Rows from block 14, named by matrix and row number. Rows with one number belong to one channel. Each number is 500 + 25 x the weight over its row's rms, rounded and kept within 0 to 999. All counts start at 0. Numbers have three digits each. After the name is the row's rms in percent of the matrix's.
# conv1: bottleneck pointwise conv (model.blocks.15.conv1.weight, 96x288x1x1), inputs 144-215
# conv2: growth 3x3 conv (model.blocks.15.conv2.weight, 24x96x3x3, transposed), outputs 16-23, a 3x3 kernel for each
conv1.1 095:515513463531504464496470510484594525490514477535543461504497501503516488446465538507501476481465494485485472541492479473474509459516483485532510462505514499493504490487538513516474497489477504483471511486502458512515
conv2.1 096:505515532515532531536523517509501446504507477488497478525517542516500522512502505495505494475494499474494492504488497519489485508464486498495526493502514486505524476482503497501494537511462487469479459484496461481516
conv1.2 101:491561490478496524508516519598479509501479525514461508500511486495474532490484455477478492502513517460517484518516438445489482498509485525515534498528477495502525495500484475487514517527480484529514458445478526494509
conv2.2 076:481478484486488492484509514514521511512512528488495510499521493507507468493486476481479463538525472529546487522544558512526553531528571533535518540524501540516477529481481513479477500466487523509506493516502469518510
conv1.3 090:559475449476473526516486481481474498434511526497503473530497499507464522512480506513530494475550504489482482457503495506492423534485523492511490524497468472532514487481477490475507529563506529479553498487453494474504
conv2.3 048:490488490484449489491461475483519518478476497476465508485475485495483489510502502491484496499495488531537545469457476450463470450472474475488495484483483513521524540518513531523504509497487495511509490515510497506507
conv1.4 093:515503500499481500462525515498481475478508501468500508506492499536526489525497497497460458513489498492504498476545482508469460460511509533504492506490539479468498497463486513547466487535471463477515505464548482485480
conv2.4 076:510513512493512498507488485517495505532509488507515472493489499502511509509516503480492496497484506508520538482471425473498441475492474478478474473482498489484495474495465467489463463508470495526544530520544510544526
conv1.5 108:529501505476516524475469473503532503490499494477512530478489491500530488507511506420480496501474465508469550485490497536470544496500514481566510504497490511523449559487525494478443490532545483525515483514545507527476
conv2.5 096:491469480527477470527486461502504536504512514504560531528510518516510519494504507504500497513489495490503482512497521501478518481460512514507495511509477506510479477524575483534576509534590476495520472501504478480476
conv1.6 113:511478468468476493519486474510465476467500501510495475607501503507478524507500504494532547525560454525487568503536524466499523522497524440462515535480494489493535441506459514512494473545523493505494510513482517489493
conv2.6 107:535565511524557481508540510500476472514496456506514434490497515492502495504512510483462483502472487510505518524509499503518513486513525475506549468491535486478510511489529527483537531522536508527524504494543532479536
conv1.7 098:482541547516485526468528493462500542460467489471473516502528524508512499492497507468496492523428509483520508489475509511502514498510508478579455519521537481509445535466504477514527492523510490509515513512485534504508
conv2.7 122:541556412530541425516487453482480520517497501486473489528529541534527531532526521487498501486489474512501518472505495479528490488497482507480461491462451492458463509509493502497494514501488511506493507489480518503503
conv1.8 113:499511476446478469514476451454502454499478473523496493525464492555486527502519501520480530475521501527462520509495511519442464515494492504527461589464483459485470501506473451499484495539463518509469459496483480504470
conv2.8 133:526522472516516475522524468512527500509522480494499484519516514507511495505518493482492480510509507511506509512522460488525455465494448504514519467506507481501505472496478479502488501528467476513528494502538522523562
conv1.9 106:493475520523497502473515499497472522469530486495493493494554574471477485529515462431486525525463468496472451514502468504553523482491495496510534480451486531515453514535481497508485467503515490480467477504504460543530
conv2.9 079:486514466500466482505463506461507513500534477521518482506483500483470491497500487482467456517504476510515507522479480500481478500512466525484481512470467500490482526501532514489555508506532474527531486546511483518503
conv1.10 094:516488509486474489487487536515441523513516498512508469489470528510479505478518490479472470525515525478477508553443486503513507488495456520475533473515492525495502525497516494466472493493500508476525469515459512522480
conv2.10 098:506457511518466498511492499472506496444523531438537539479502507488519514480503510532487475530512479518526511538500561537491558531471553497533521519543514513527495513511491515501496542514496491503506478531508452527478
conv1.11 102:534512540534485537519480514485469522494494481524494500466484472482475490481460487521516492496513530508482498468539490483508502500490502486535505481513501505482468537499478460498501552475513480485504528490527479501509
conv2.11 109:494489482499490510480492523476510527508510529502491538464463477470467475492485490434436444476457463515498488508506510525505500522517523537510496529503480505490490497461511505472506508485512523489483532501501537497488
conv1.12 098:507549542540471491536454506521505481516488497487504541503459478503467479502504465520509525507538497488517500478479478529476486503490493494524546502501503493550415512461466505498549473530545506469518483507509536485496
conv2.12 070:470491487452510525469526518544496511516466496479485491495485498490481479490471479515475494521493504506502494499534422485502413470478451511505492503491479501487481546523490511517454514491437514466540504487533474490530
conv1.13 095:548486472484502491537509528480475481508484487477425516484480500533493513536471472533538494464528514496528495491471504465472504513482528490446488472489424494565542458506520569507511509500438497476474467469491513485465
conv2.13 072:493485534489501538486504527552519489513504472490511475524507496515509480503494488453469466488481487519507511539533475505504462486495482506487494508469501509472496504489480524503521539493513481492508525505513522520565
conv1.14 098:493513507499516509437511519477501498486520482477523525463496505499471532459484537492512515471513465504505524519518488520502497474480477532532491557489462455503511518497510455509488472518496465528484525510536498541519
conv2.14 086:512497504519518515508515499502520547471491548490529562519517519490485488496496499486471462514505511502512534557499562540488560529506551484474489481469488487488506496503566501479590522518598481482507473498499472487472
conv1.15 104:539453514486472509476494545472531507498539491482506460488500527532497499472482476480456503499495526498486515486488516510510485523505473480535475509490463522476489475499536476489501470509485490529458479529465498506498
conv2.15 087:480506492499503486508481489504537461524551434536530414511507516506483476498494473462524552469524566473464521509518509485526506460521509473487481458476502461465499468500488495504496501510470453548498499520494499510487
conv1.16 098:491530520515492489492490522444465515500476497498507493473499518469523529470474431484552452475496461472477488496535501509473483503515494469496466488502516567475461542484506514465458483466487509474473467491513473469499
conv2.16 101:491481451508501474488480487498495492522485472478461493522513520508491517525494499504521544497478508493480485526504491527513498497510525540525475508499500464485494489479486512483484528488476489499481540505530568548534
conv1.17 099:503528510547482500490496508485515560469493493527495518521494501513486500499491570515496528501476495508510509481497500530493512498516530510488493518513495488495502506478481504518506493494514500460520472525517533492521
conv2.17 124:521487477525491493523499498474481485484498504507504518529522526512524535493507511526493480488516511457479500475493512491502499489500477526503515522507521511522531495492497498486492514496495489478490507503506526541550
conv1.18 094:499537527452521474467475499548499519517453510507512490491521471486480501481519492493454522496503545460505537505520445510485501512482526546523573521485480471496490510507477476539481522466507490542500494473532511502470
conv2.18 080:459468504467485481483493482499480488516489487532500510473483468491492482491505489501497482522517487541531510492458466522489488579539506485452485520490493529494475507508496494505500494490491482463516509497534492512515
conv1.19 101:480566500484447471429496466568499546504485468517490561520512499478470498492461530518504499487544493534469444524492466484513511520506486491523490460469479509491429480496516505527507480452498560467506486506502498499511
conv2.19 078:537490527526501541543529534495496466494499428542504419522500499502499499506518508481470499485469499493509513489487485512504483517499466525519536525523536497504527500492521515487492501495471478467494490454502510424504
conv1.20 094:507469499480460501480517490478525522502482506500523498523478556532498490474490522495497498509476516491494463468515497507480433474500496485540466495507435428488520512523467488538566525500473527474481489477522526538521
conv2.20 107:487500540503506519514497509472515521435525521441532499514506513504494511489483500484506518490510530496499515534500542532474536520447495487516515489496499494496494499498512533500562565531581437489498435541476436508478
conv1.21 108:487583506476451515454493498500482501448497520515522444481494501487522529492502454493498531496454472488499466468499502475534498533482501499537518520507513493499467494475465471506468487513541491462485476496482511484508
conv2.21 102:567490437576502455540467457508477449512449442525449433484519505495496490510494493511488461518500480512501496463502520469512503437478509502510495492500490493498495487484451501504461515498464497507520501511526515514515
conv1.22 100:506523489516502507499537501507457505492483506473514504453515490502475502482534488514493471531510510518504546459491507520453492521496506498508494493488468558483481521475493525484512551524470494523488471491543504462489
conv2.22 114:500479482478497509475517506526493456506484468482491466495514540501511520506499514503498496501507502497503511513529507521496492513464490504503525500497496501490488517500459531509455547496470503463474480489471457505472
conv1.23 106:502477477502508515496520494519488538467506445565460520484492501486551480506539571469486470524510484552451484518514487534484497515474500472490521501486496529506468484515462486481533498499522515473450506506486518498557
conv2.23 097:480472500483505514485512501515467537506462530504498531523517523489497494480486489541524524500535534466478509478503521507490509516484488529533546546532535534527529509505498499508506494497509473463484481468490470468470
conv1.24 096:537498514528504516557495546456481496496477519545518490471515521519508504451469481491487500488504547532494500501534488485456498514472492545466534494489456486541473480500458471503494478479490496487510526483530512483500
conv2.24 108:482465489470494517481500505539488462518495478492523475500514517502501500492493494493490493494492507505497508523515552522480535522462524517518500513508482503493477485510443499523457536509468493508487483513483472498486
conv1.25 098:510451479491478492520517518479523455515436471482521460536485457497503510486476464539474519471531556482513477527473498511535488518451460501503518490493511485487530489484497516486513465538537523499515485503492507462448
conv2.25 098:528501537539491526530491531490499534455499572453491531539535531521526529497517526469498482479490495485490520535499543525485521515471491491500510507489506502491507502503500529503530519513566503505519491498497458466462
conv1.26 095:513517487474496517489467458505490471530482487457541477532522498470452481447511523489486484460561529500451507548494516509468499513527478513458495485471452457508500471478513489526462542460499519509508445456480472506468
conv2.26 080:496514523480518528492497531550502489525498489472498478512515543511496517516516513507479476500490480492510503514501499524488496538464480489475506485471497509502520514496464525489461530493463476479487478480515466464496
conv1.27 094:479546496452459487486489456533532513456494453535516538494505476497496491488473585485506496524511470492487525500481509510517480516477499486481501472501537525511498525476493500492479502483497525476499459538495488500514
conv2.27 096:480471521476492535485514520455487484488498480501481493480459427457445438472472465537495488522506505482505501499476470521510446509515429547515505556522520498511533520482483520470484505488491472453499485473521536501535
conv1.28 101:495478493494498532501478532485559478528478510545501452483494489523502508559512523484519492503490490472454479520503499490454475489516481524478483507490547477482489468483484496537521502493460442475502478462459465473476
conv2.28 121:498488494483491487496512506530470503501480532469505523493498506494498496483490495494500507490494508490489504541529535526492514508474485514517524512510498513500486478503465496522484537527510516471498488493503468482489
conv1.29 109:525520507465504498560496475552448510522512471502479551495484488477513505495504496445515511484511509446488494544498491483446503430543483441511534465499502483507534497495495513497505507481500481454501495515536504481479
conv2.29 103:476517518491563522500543506518501498516505502511508503508521504510514504520522515536509462569555472508551480508492504518504506551541521499486495532502504527517510476503494459488496443484484468474491505480514528484526
conv1.30 110:484511511515519513484511459526502501494461508505520484492530492504475481454501447470430526499444515529460488501495495500588512483490525545591467461489500506496495511497450470512522471503505481450498500444537505495490
conv2.30 084:544522502499469451519490490429460505449484503482489475487487493529528536533529542490488470481483473490510529492473469520495477522500474486467484504508504487470480511532527478503529442478528508510540472474489491501487
conv1.31 097:504502495517470540549532537478519521498441484521542491483471458473512510553506565501524502491542489498475545499516501544493514523536489486486517530478492529550524518510484488528510469467508524523458489508544480515460
conv2.31 096:478497573500523573496509554530520473509517472497497484496490484488489485491490487508470497483458486497487494529496468502497461495497493490497498490482482489471473469485460485484460486482472537528543529489509544499514
conv1.32 091:524433524497517478460501560463489469511455509508497578479494501509499496505499531523518469523498514491504562508479495521474489486494472544540525487518500516532542443510486509512535518513493515508510512506549540517495
conv2.32 073:498505521480489495504494459543540521535523513505541501470487470477488478482478489496502496501499494528514513491501461495497485546513489489479467475476495467471475499482494488495484472474491527474553543475536541518511
conv1.33 103:477486497520510502509473488470502519522496493499502463521443469516478469561501489475519520463495490535467528537533513487497519525473522482558515518496510515482486488514496507446512453513485513542502459504482451481522
conv2.33 100:540503456522469468519481480525509487557512469533492465501543548501517500512506493496541538510534544496483497458515487458518487454486489492498544485494532504499525472480486492499470518495459467503458467499476474506496
conv1.34 102:517555474543473540494473534603500565507489474525478568530477501486491471481514523483510498510485486469488499546499515522524526482484518510523466522465507511502496481498486476481521467507521462485493486516481504506494
conv2.34 093:482466481484496518497515549467490501482501503511473522442433417449442451461464460471429439479490469491505491496486507514486487513498478540503518539505522522524534484480480487480494510511490484483488494500501518531511
conv1.35 098:549513478499446507473461447526513488523508459504551455543512528504519521444502498443526491515484539476493518495491477514474446491480481525481517521453518540497511507536432480506421531498451500475479503493506504514499
conv2.35 099:480543481515561495489543490487490496466506487483525524501484489497489491509503502480470471503484479515511504493485602493494602476498579483493503486488495505510506506467556516462553537512591502498509530536526517531487
conv1.36 098:505500503507479455498514522468471473549469546512502460529536505457458512499545465434479512498497511459479494495478458472547469503496528507454473518463505494508500483493529485507525506496517485474525482509477512480515
conv2.36 075:462459519480455484486482491490505476469527521455576543483499503491519511476500498485498480526504487531536525534520552523495527547499527510539526540525522520507498521526499502490529508490577467484497466505479460527478
conv1.37 094:448497503510523485503492538529497500503482512532531510517532504511488512494489472449468512495474559509499494495508516509481537484477506531504534504480485463487492513482513505534465483529533496503544493521462471486523
conv2.37 079:521479479543504482542520488452491471472519465504550449482496490481490496488507510519484502522491488531495502546462522509460515488465524481498507487491483489492454527543519531517530528531542496549490481548480478515463
conv1.38 098:495476479517489491497478480485551476510489511568488510531474498504496508478482496473455448515426491452495458480508454481534507512504478470425539474503525491491474530476539503511498446519478485492530495479488504481499
conv2.38 065:495505497513550528522550529553518468523507478500527522515527523497498503524530528504506506509495492517517530528475477533492488544507515469479482470459499461475511466497513465512524474498500554504474564507487520507481
conv1.39 092:550539486477484491510501529492515497512523473472521532473495515511497486507491489515501506461523526496480563514502487544488502466505494527459456469514516536550487501495479480539498516433498530487555502494514483458474
conv2.39 052:476493549466494533508503525519519515534509488504484494513496504489480490523500512488467496485474485487494482527450393499464408517480436490503490487488491513502505518488482513499488486500491494488502496481525519502543
conv1.40 100:535481505580476513526498478479526527477481515554500494517485463505518532512501564502489513511499464504505488527499554531495517517506492483506442508493483490495490548487522476506510485493495508490514506529478520506504
conv2.40 132:481510493488487496506495499502485514529482516526493515524510523516501532517497516551597566491560592403412545483513480492507475488492476517502516526535532504530541481502503489510494509514476492488510494498528462504512
conv1.41 103:473563473476506467491491513497488594437524493548532524486466483490435526501477514486514460472443491507479503494498482483462498482493528498519480514506499439481495500486485476516480504495467517479504496485519472496512
conv2.41 100:541540409541528420540497448520494502538497491509476458501493504482489482503506490486494478465467486497481491496487485484519485472497480508502514480475480478485493476496491462475475496484449506481517493469516476490534
conv1.42 111:544536518522522508505490495501528504518607524477508444497520576501508507489475483505576513499548477498486507518537512500539518482511506516527492528506492486518506506515530489514483496500510515520516499500496507495474
conv2.42 151:484499471509505485510492498496498483528513493540512500458441448450447457460455452541517499491514507487480541504485509492491497479489507448448446464461465472481493498514490499504501508506502476513512484504505501519506
conv1.43 098:518468516484505482482514517463503542511488498510540507508506474513493525552496458505545472485462499467499522479499484518488515522471506518461516546513508497503459486465457458518523476585466489488486531505502494518494
conv2.43 073:533506519504523511509532507478498498466505497432468508490516521493499502499500505503487527501475513492468502535504510507482489464453475491504545491490509492461492503496476546511478561507482477510520457503536456472539
conv1.44 093:483504505505519531535504541484526487483494493461492499469492506488521506500508501512447508499495472491507527483490489540505492547539485503494507490506484453538503482507481491499478486510515554481518520528500515512505
conv2.44 078:533517461509507473511508499478519500507534513494514526503506519495507512487502490459457480432474467475509494500521453494532455487519458526514509493511496479496501467485510440487513461527499501504520506496510526523521
conv1.45 099:465510543526511501500478531488498537456507515500500570497535470497462504479520486473494507529474517455518522526510498521527491492488497520513477476484511503521474499480488533516501513509523521503502507507499499498545
conv2.45 076:459478509475504533487524536474487504490488519510506534478467466479469462488491486445445448491464448535516498496488492502486472511492455511496484511477482494468486508474496493480499504478504493495490511515502526514530
conv1.46 092:501445472478501467476524491512417489527499495493507468479511575478476472490500503501488528509508515501503472496499518505443532470516518479497472502521503414493538496501498480469491526465464489521522455513482510501478
conv2.46 096:483483550480476509503483505476497488443530504449535523522515513506501509491491508484496489487493497488497502558487532550465517524460487491508511509496502506482482493508480518494508535516543459479509455519501434527473
conv1.47 098:502432526496496484483528433506462516490526499513509535517489467469496495532510492524509471524519452505464510538501499510500501517493485557510487464500479491476488484484515507549476505480439466479463502500553452476525
conv2.47 071:518494488515481510511501515497484447527508435534519438509512520505504498502487491489488499486481512480478512513492521514476524546513534490500507493503502502492494460452449452473474466473473476491503490501513484489505
conv1.48 107:501485475558498543480492498499505513471496505504485540518500480491497482504501511489507527493472482494498506487517532518497513499541490480496453478486489514491493572502502519502510495497502507484512494529514491514492
conv2.48 160:457480523469518542482516536467499511495506515509507508443414413447410429466444458514519511492512538464460516491489514505489484509500461504479492516492505492499514515501491517501501508488505469493479482502497509505505
conv1.49 104:488553493520477474474516516525496472505513540535501548542523502478501494527466464484544497508493504509522489525498544518509493505517488477503493513481503465508497522491481494519514451494503523502479478476518498525495
conv2.49 103:511535438536547449533509459499489508516501477500477476510527524513518515548536529484493501483481493484471462510514502506518475492500479512511499515513484482479466489500493479482484507472461477496502478504520489538554
conv1.50 093:514462506518536522490514464503475484514589473431502466467512473514488508509483507491531555493557516568503491523477535517522504496539473531579481495473506514524523578510503506508484469522506526473507486564529524508517
conv2.50 139:495578423518557437518502466509495515528489479505475463522518534524516523525511511509506490502504456528513495476497505483513499482491492445451437436434434458453439502503495497494513517503519518493489514478478516514528
conv1.51 101:453503517503474471518528504538498485487474511503533475464486525515544520548516512508457534512481484494527461509477476527511526471477481499515466488515520544445513505521415516504495491481496503479454495518539467492504
conv2.51 097:494504501487497487483462479478490502499509494502516510502508515503508523492504510521528539509541549474476500463523488483532506460522525536499475507510518468496522488512475477509492482507490457464452508505503527562534
conv1.52 098:530485521533504523487491508528484510487474510524484554506484463482469499502540513472479409516507501445515481491480457502502509511470488526495457485524495504489494532516497520492488599485506525498497511484446492506470
conv2.52 059:482483477499490492515493515484481521490480521486503529490481485504487474526510504444445472463451451483476501507531520497521515529522531510476468498483477511482476473475511482471514502476518487510495521484509558522539
conv1.53 108:492502488505475490494493536564423566508515465510461538487461496489515495508496454512452507496583467511496543502545501482454542449475502468488494520489538487516491499517527493463501465472452531471490455502562503484500
conv2.53 080:471504533447515534461526531519495515529518487528541495510486467508507482524501506552518493522516495511520490529481435544492449548509453509512525527510512511495490491479476489490487472483474502489519525500521527507535
conv1.54 099:512495493546524510493506480512445479511494510461522489552494476461529508521496487491543495502517550485507511532529473517492516535533504493511470497484522524495482524513509491519510512513486514516472505493477483492484
conv2.54 105:548521448525502470529487467495515496496502496496494502541537553534534542521524522544540498494527495475463480471518460462521460454504475551541528539537513499499486481499505510522503503519491454450469504487503515520562
conv1.55 092:542513498444480498475493478533473493544511506526497482503518486536446508488463513540524484492561525504513479495508488494485479486474532468517555547492461512484481490497529442454501510505489510541506516485443509503496
conv2.55 068:523484499503468516506476502507537484481505479493482495464470474466478457463487467465449441491496476528540520478492430457492454464482466491493510493474487517504505512495502522514476499517470488493532514503539497522547
conv1.56 108:538501475467463486542483481492514499485413578642456522516488545502477521485519505452454447508450437441474500494511453469491505514516495432470500478483492507490459478475516489493504506510509486461540535462489493506474
conv2.56 115:506500501510525509515519508538491501523483476525499499516504515507494508521517525523517496516508491497495488533470471541476470553497459444439457425425446447461472504496508514504534503500539508481480515483483508476484
conv1.57 100:460528515469522508482549485472515452451484494553525497467523560490551515487499551479462470521499481498511485511474524507473503487522502489470476495493473517474505551526522483522486492498522554479494538491521450490478
conv2.57 101:491482497512548499510541489494478497523479511540477512522508496489500509487484493543509511484474509497482502498494551519500539518531561528499514512512542486514529487485536467489540478481534464462477536490508575480524
conv1.58 094:526528497469495494537493478513472462463503498485464468476473537496522452498537474519467529495489436536471491469479512512479471474453511497495481552508502443496511435553479513491540482478526495496484491500535518490481
conv2.58 088:494509520512532533493512508551512562501451538498478529502502497489483481503487488504492490526519520518512514522483483531490485585544500457464467455470480500514517474485494463490497438475520550481527553488508517501466
conv1.59 097:498549535478510480473512508517505486504563456426531459511530446501511487510488476484544573487565538561535473506486565488544504464532487512564463507501483506492520523521515485512510481484510510479520480564487485506478
conv2.59 152:491539443509519452504487453502495510512487483512476470495496511509510513523511511541523494513501466523519497471503515476506506489484499432432429435430416463463444518516501512515502518509499504485476505480470525515513
conv1.60 104:531497513538503433494495480519532489437503501492524469478494563525493476534511545508437470512513528499496492511469519540560532489528496486483493504503497503513468500500513501527502447519510503491496515502486482492515
conv2.60 088:504508479494536480496515493523488552507464559508520587464469482467481480488504509470482512481473511496495507504504544497496543497509519494471505479479511500500522518491532500495506497519561467485522478469543527476522
conv1.61 101:470481508481481483501481483532538528487489487491514453476489501493521483470530544504481468477483512477474463510485504515504498506474494510498513489510471449517497536537526510517459471528498512500474500517485495480478
conv2.61 100:525503498504513505501526506537501442568508482547503461485515533486503511494488485528510508507508503489500493491505503504505495515492492516516532502503514485489509493470483486484477500475489511473448511482460506478464
conv1.62 103:499505493535490509465508492473487541450500480505522503483515520490499509466483574529499525502489460527526484500518526530497530482495538484464503512499521479501511471485468499519488469509503510458528497503488512509493
conv2.62 122:504448481493449516500475516490504518523494495539504480515501489497477475498473481508574569511584608420449542469490500483477488499485458515488517520503530498515534484490494512514500537514498468514493477506512478502527
conv1.63 103:510442506506502510451496492528505515488481473494460513484513518502531466475504512531538479521500486498504476520536491533459461507506488486476478534505505514488500552481515502523530468478465509468471523569543506497496
conv2.63 113:515519478527514497504506507495485496539485522530472527499523526493506505485493487533504523496508489488479488519492524533515507542545523510483495496506514460482496489471520481478522467466510526480469576510514585498471
conv1.64 093:531534492533508479519532491490524462466510516541484459469500547522492514507517559522524491497511496523499477480524494470498463478505495462481464505517518495510510509494512491500486452504495512460506493495544492511474
conv2.64 097:495509494535520494515507494530522490503520500503510496456460461461474473471472469480472480463477492507502532534497497506466490504472514479497495476480474507495504458518510472509495470500492504515535497517491504519502
conv1.65 099:527514473493475471530459465462459473510479514499487538481503484484509502530511496491606485520503470484494482480519487494452490516503510491428504486456492508503454508485508498467499493512472466490507489491507494493497
conv2.65 084:531478448522463466509464480508525532514527512501489556522544558501503524497495505504510509500512506474474442534513538524499514490505499496506493500498487467470473483470540515480534523500511509501481516502517504517510
conv1.66 091:466481494529507520455502557489434528494471468501505514496540489477503519499468518469491522495550485478497545489504491468504498508507511557528503537507511493537534475475475520557480567477478479478515534501507522455472
conv2.66 053:521498521502475532489471533497461498507488504488494498506498501487484489511499499502490489466459450457462459489487451476475448485480473506481487500473462483449433487506495487514472491498462495499524475472522456469524
conv1.67 100:491494486533484522507507507490518513524496483471512557493504512504493494500473524517477481495495548477511506508524463502482481466528508508492454463492543492491501504494478474499500507545505465508507472489528463503478
conv2.67 137:506473486488488502498498496521497421520498419522507416500515525503507515500496508497502494498503502489492507519511506517485498502473499524520506506495485496487485502478465516496480532494469493491488499503489490499501
conv1.68 103:505555519502498514449473521453618483456516466520474508493507499513520505523517602435468511492501479520490488539490513537500535544455473513562483496515536534522506558502506528519488481509478517465489485490512536494488
conv2.68 077:501503542534536573526521525527484509497440506498472536495480464464462469493494497509519506477486515461480498503511499515509505520508497510509497506525546511534579473472502485490504488484528540470536524468533515481509
conv1.69 094:478471464527488496540505505473458513574459493482515482502485479549518457468503467506486503491444506488509534491506507480517502473494506502554519535530531458571484517496482527531490502526510481491504485501545581481520
conv2.69 062:487471501479475497470479505509519490512533494478503471495511515500500509490493511511499498512488486518520503485499458484503459486493472488485477479491493485480485471502503449496508441477497561505511567521539527498519
conv1.70 110:523486517532510559459510468489547524493509447446476463515485526510467468500522481513474539493494457492489504486486497517575491471463472557510452513496499491502494479511488502499468583464486509505509513486479500520497
conv2.70 108:526510556508470541519478553481514539481502533501504532497501492506501509509513524481488478470471475502518528523485493522499506509526490461453467494481467520515519490486488485489492455483526530527556506513529474476484
conv1.71 097:539508486503470537507494563492502476474446515469488464512502462510469470498491457474476543501493504478520476517532548523481479470541471478490517484500495542483523511480527517490485546488505485459503520487498512479474
conv2.71 108:491478515506499522487512509483517531464517549431519559529517507509503508497490501500507491497504485499503493505505585521509585520516564536518490520500487512475478487469506508453537531469596482470495530501506552508487
conv1.72 108:523493504546508514512504487470521492474456522532462527499503492500467493508524499477482506517502456486494527476504575527520504518577493504496456476516514499501486540493514502503488524482510485486507514506484504500490
conv2.72 150:501511509499521505517504517488493534488489540491488534492481491481472495483473487595598551482564552418446517488506514487500508483498495504506503525533519493522518489499506495501505494493499496503506494523520467530497
conv1.73 106:532521472536488464524460501479481512493516469522455490473493488497482483478510494500537513490469529509515480476517474515526468495482528524604518502497487540527491491504485529496497507469472466503491468472564495489523
conv2.73 102:514487485516500498506506499496526517528476522505461530518518514501490485513485502516490485507487481504502500505514501499527518498528531504479441508493481518497481478484498455482493442474503549513493573487492552493472
conv1.74 090:458562501477503485469519498540480509461490501538492489508487495503544495509467561504501522531465471510526498542514513494475546497496502502532474558503478535471473510495500497493471474553533479480527504505466529522484
conv2.74 079:508507511506520515485514520492496480500485471505475466478482486484486493491492503471456479479463491494491508534501478505483474501497490476476479465456471492460484492506538503500512497493500513533515504488478493468480
conv1.75 099:499537500476494468487468478466505493470506487490509483473478510513503508525505543503498494508497499544472499540487524507523482534514497457461501507513480507511511528497521548545475477448488545499504456508546494487541
conv2.75 102:502499488501497503495490494477490480501488478495491475520532519504501506487487489542534531490505519488477499515510500526516496506519499549510496518518538460489517470466475481481473487495480480459477554497521581548531
conv1.76 105:489481516538469532505490503500472506492492480504528478551486534492516459464502489471522513526463489520446509495535490504468499501512507480471498535478508483505495499495558484507452480525489522522533488519460474504530
conv2.76 123:495532478526526461520522468483510503463526495488578488518519517513502494492490493508503498503482475498493466529507516507482500489471500510533535493499518476484500505503567524504578540520553468519513480532508474481500
conv1.77 111:542504502458497470494455505492477484513492477508460461462518454489476512495519478492491512464561565480510511447509530526522478499552489532488471456499463509503558454508496486469504521504495463451459475518522478474454
conv2.77 124:508481547474481550471486519502525512492504497481523523543532510527506485509503495475477470509501505501501514508500557482497572479528569530537486514514481521515502505471499529473520514484584521538531542533494514516475
conv1.78 092:480505520461486517527479501480475523480499508491517476504530454521529495485484498521475479500525515481445529479494529481520484484485526500475523471498476502496470472536512537487549481508496547453476510477489511542501
conv2.78 088:497493479475492481493487496474502512506532500542560480488493511483491503482498498510498504491484506510480488535476509487454504460442481507497496488501490489492485485529482513547500510569517485561503483519484487466503
conv1.79 098:500502494474490536524494463449523494488502506498479496520461463473531496516496509526498482505512504527490507533528522561495494505483505443532450491483512470558476522497515509539487487541506509504496512484442471524483
conv2.79 083:464480483487481481501465486516482507503487508497518480507494481489475482493473477509509515455468503462451495530499492500466457471450452522512492496500489480473472515516549510535527521512516481477502454455491456450493
conv1.80 102:486587514529448515479523499590552496492493505546485505520509519503517530505466604472496504489475527487498498494473491503512511486514495475498581498469483517520476513494505504525515499514528492491500502505492508511446
conv2.80 095:500508490503496497519512512476494508488528520540563513466456458450453459434439445493461459488496504488513539492493502521504504509494492515495506522500519517524541479507519471495509490508519484502546475499523495494502
conv1.81 094:471522483470491462463489464461491483497467487471485470506475488469500490486525473492504508531517512482546503467465493489490469496506480543463487496510487500488549469477498467501523497497506471459544511502520519479510
conv2.81 109:476486508499497499493497483468505553448515548471530522519512509508502506498494507515507477507503474516511489509516583506513591500502573491514491491499490507498483513478534527467545536514606488470517530514505521491455
conv1.82 106:512521489514477534490486511512513530465493500530467552497501523501504487519495541509455503521511460476480514515496469503486507498497507510473517498497527514498505548515494503487481488503498524492497506517489470511500
conv2.82 133:528552460495527476496502487479478512496490521500505528552549559553550562531533536550550524482534525452472504493512495496516474493504460536508537529521527509511516489495514494493510508486494490473485516491506523528564
conv1.83 088:517525512490506532460458542495488434525479515502496512479539499532471497496490445483488469489560515471481530563502493511549536506524502538543481507504542494523549497499498475483501525512536523507500535492489522493471
conv2.83 062:491461486489452478501459453495502484490476456489465454466470443483492467466479463490493483496491475521531521504492494493478466510485466486478482489477487510488483520528538519503529491488514519470512488456490470477498
conv1.84 094:492472504474491508535501565508501478542445519512558477526500511466486515470492473451456479533484518463505479500491471506516483471529506476514491536517515463488510494488542474509544508537517469459500515499484472493508
conv2.84 105:482468502482488506489498499517512482470529504439554513488509520504517513494499510510503488509519491506514505528523545532482519539453494498528520505509509493489495484489478510493501535499527478464482465481487442480475
conv1.85 108:527498466546511526455485500479462531468514537535523511482489524498500526504519545492502519503506495490529510533551511498487520432544488508453489547488533483498500518479495511502524484515496504483534518510496554501516
conv2.85 102:463581474475600462505565478490490484493510493485499478494488487501505498510501511458470483475458466499499502493495499484500500506527497529528514510506508496515516491501494489488491490499469496512502514499505519489510
conv1.86 098:576508494538496503515471524472534483455494511483502480526486508542547487518552476474479481488518484514510520461485496557506527483479478478519507491467511507522523503469478509457517462483514472460454478468546470477481
conv2.86 068:460503503483506516481496503514508530521484514489487555496487484493482480500496494496491489496479492527520522512475500513523526530548532507495477493485477498495507504466476481475495474488518578492500593551502548531464
conv1.87 105:508459484510523513454493495481471513484491501527472503493504497502500505516478483501537479494502498490481515529517536471492471499523514515488478517480483468496477503506490500483495507475523526483499480480520504525492
conv2.87 128:494484528499487509496492505468538553458534562492580536516508511487492507492492505525513485507501499486483494537515547512492533499469500478503520488498502499491483519493554531499574537537604471503513455515499457490490
conv1.88 108:476555553489515537501469479450511507519530499523473508458490503455527511488462474459514472476496514468500482498511546498528505490529499501537476503533491523482437547489487497499473505491503456505499497477508495517523
conv2.88 105:552449453518471481480479479474520510501490512535471536527525544517503521512496507460467492490492526508501513516509567537483550519466548497511514500506470513495467474490535502489505512514520478514484488520511496513502
conv1.89 106:512506473520485522464487537467478472486453548563495499488503521491522485509528503486584493506471495492462514477516531485521482499506492501535446467485500509492453490531481500511523508493525493494488520478463492491500
conv2.89 100:543518425556498435535476472487491509530506504542494503524544539529529521536521514514511501523513509504482480499516512500532489494504463505481474500483473494481478476467505484468501494482495470490481516501502517507512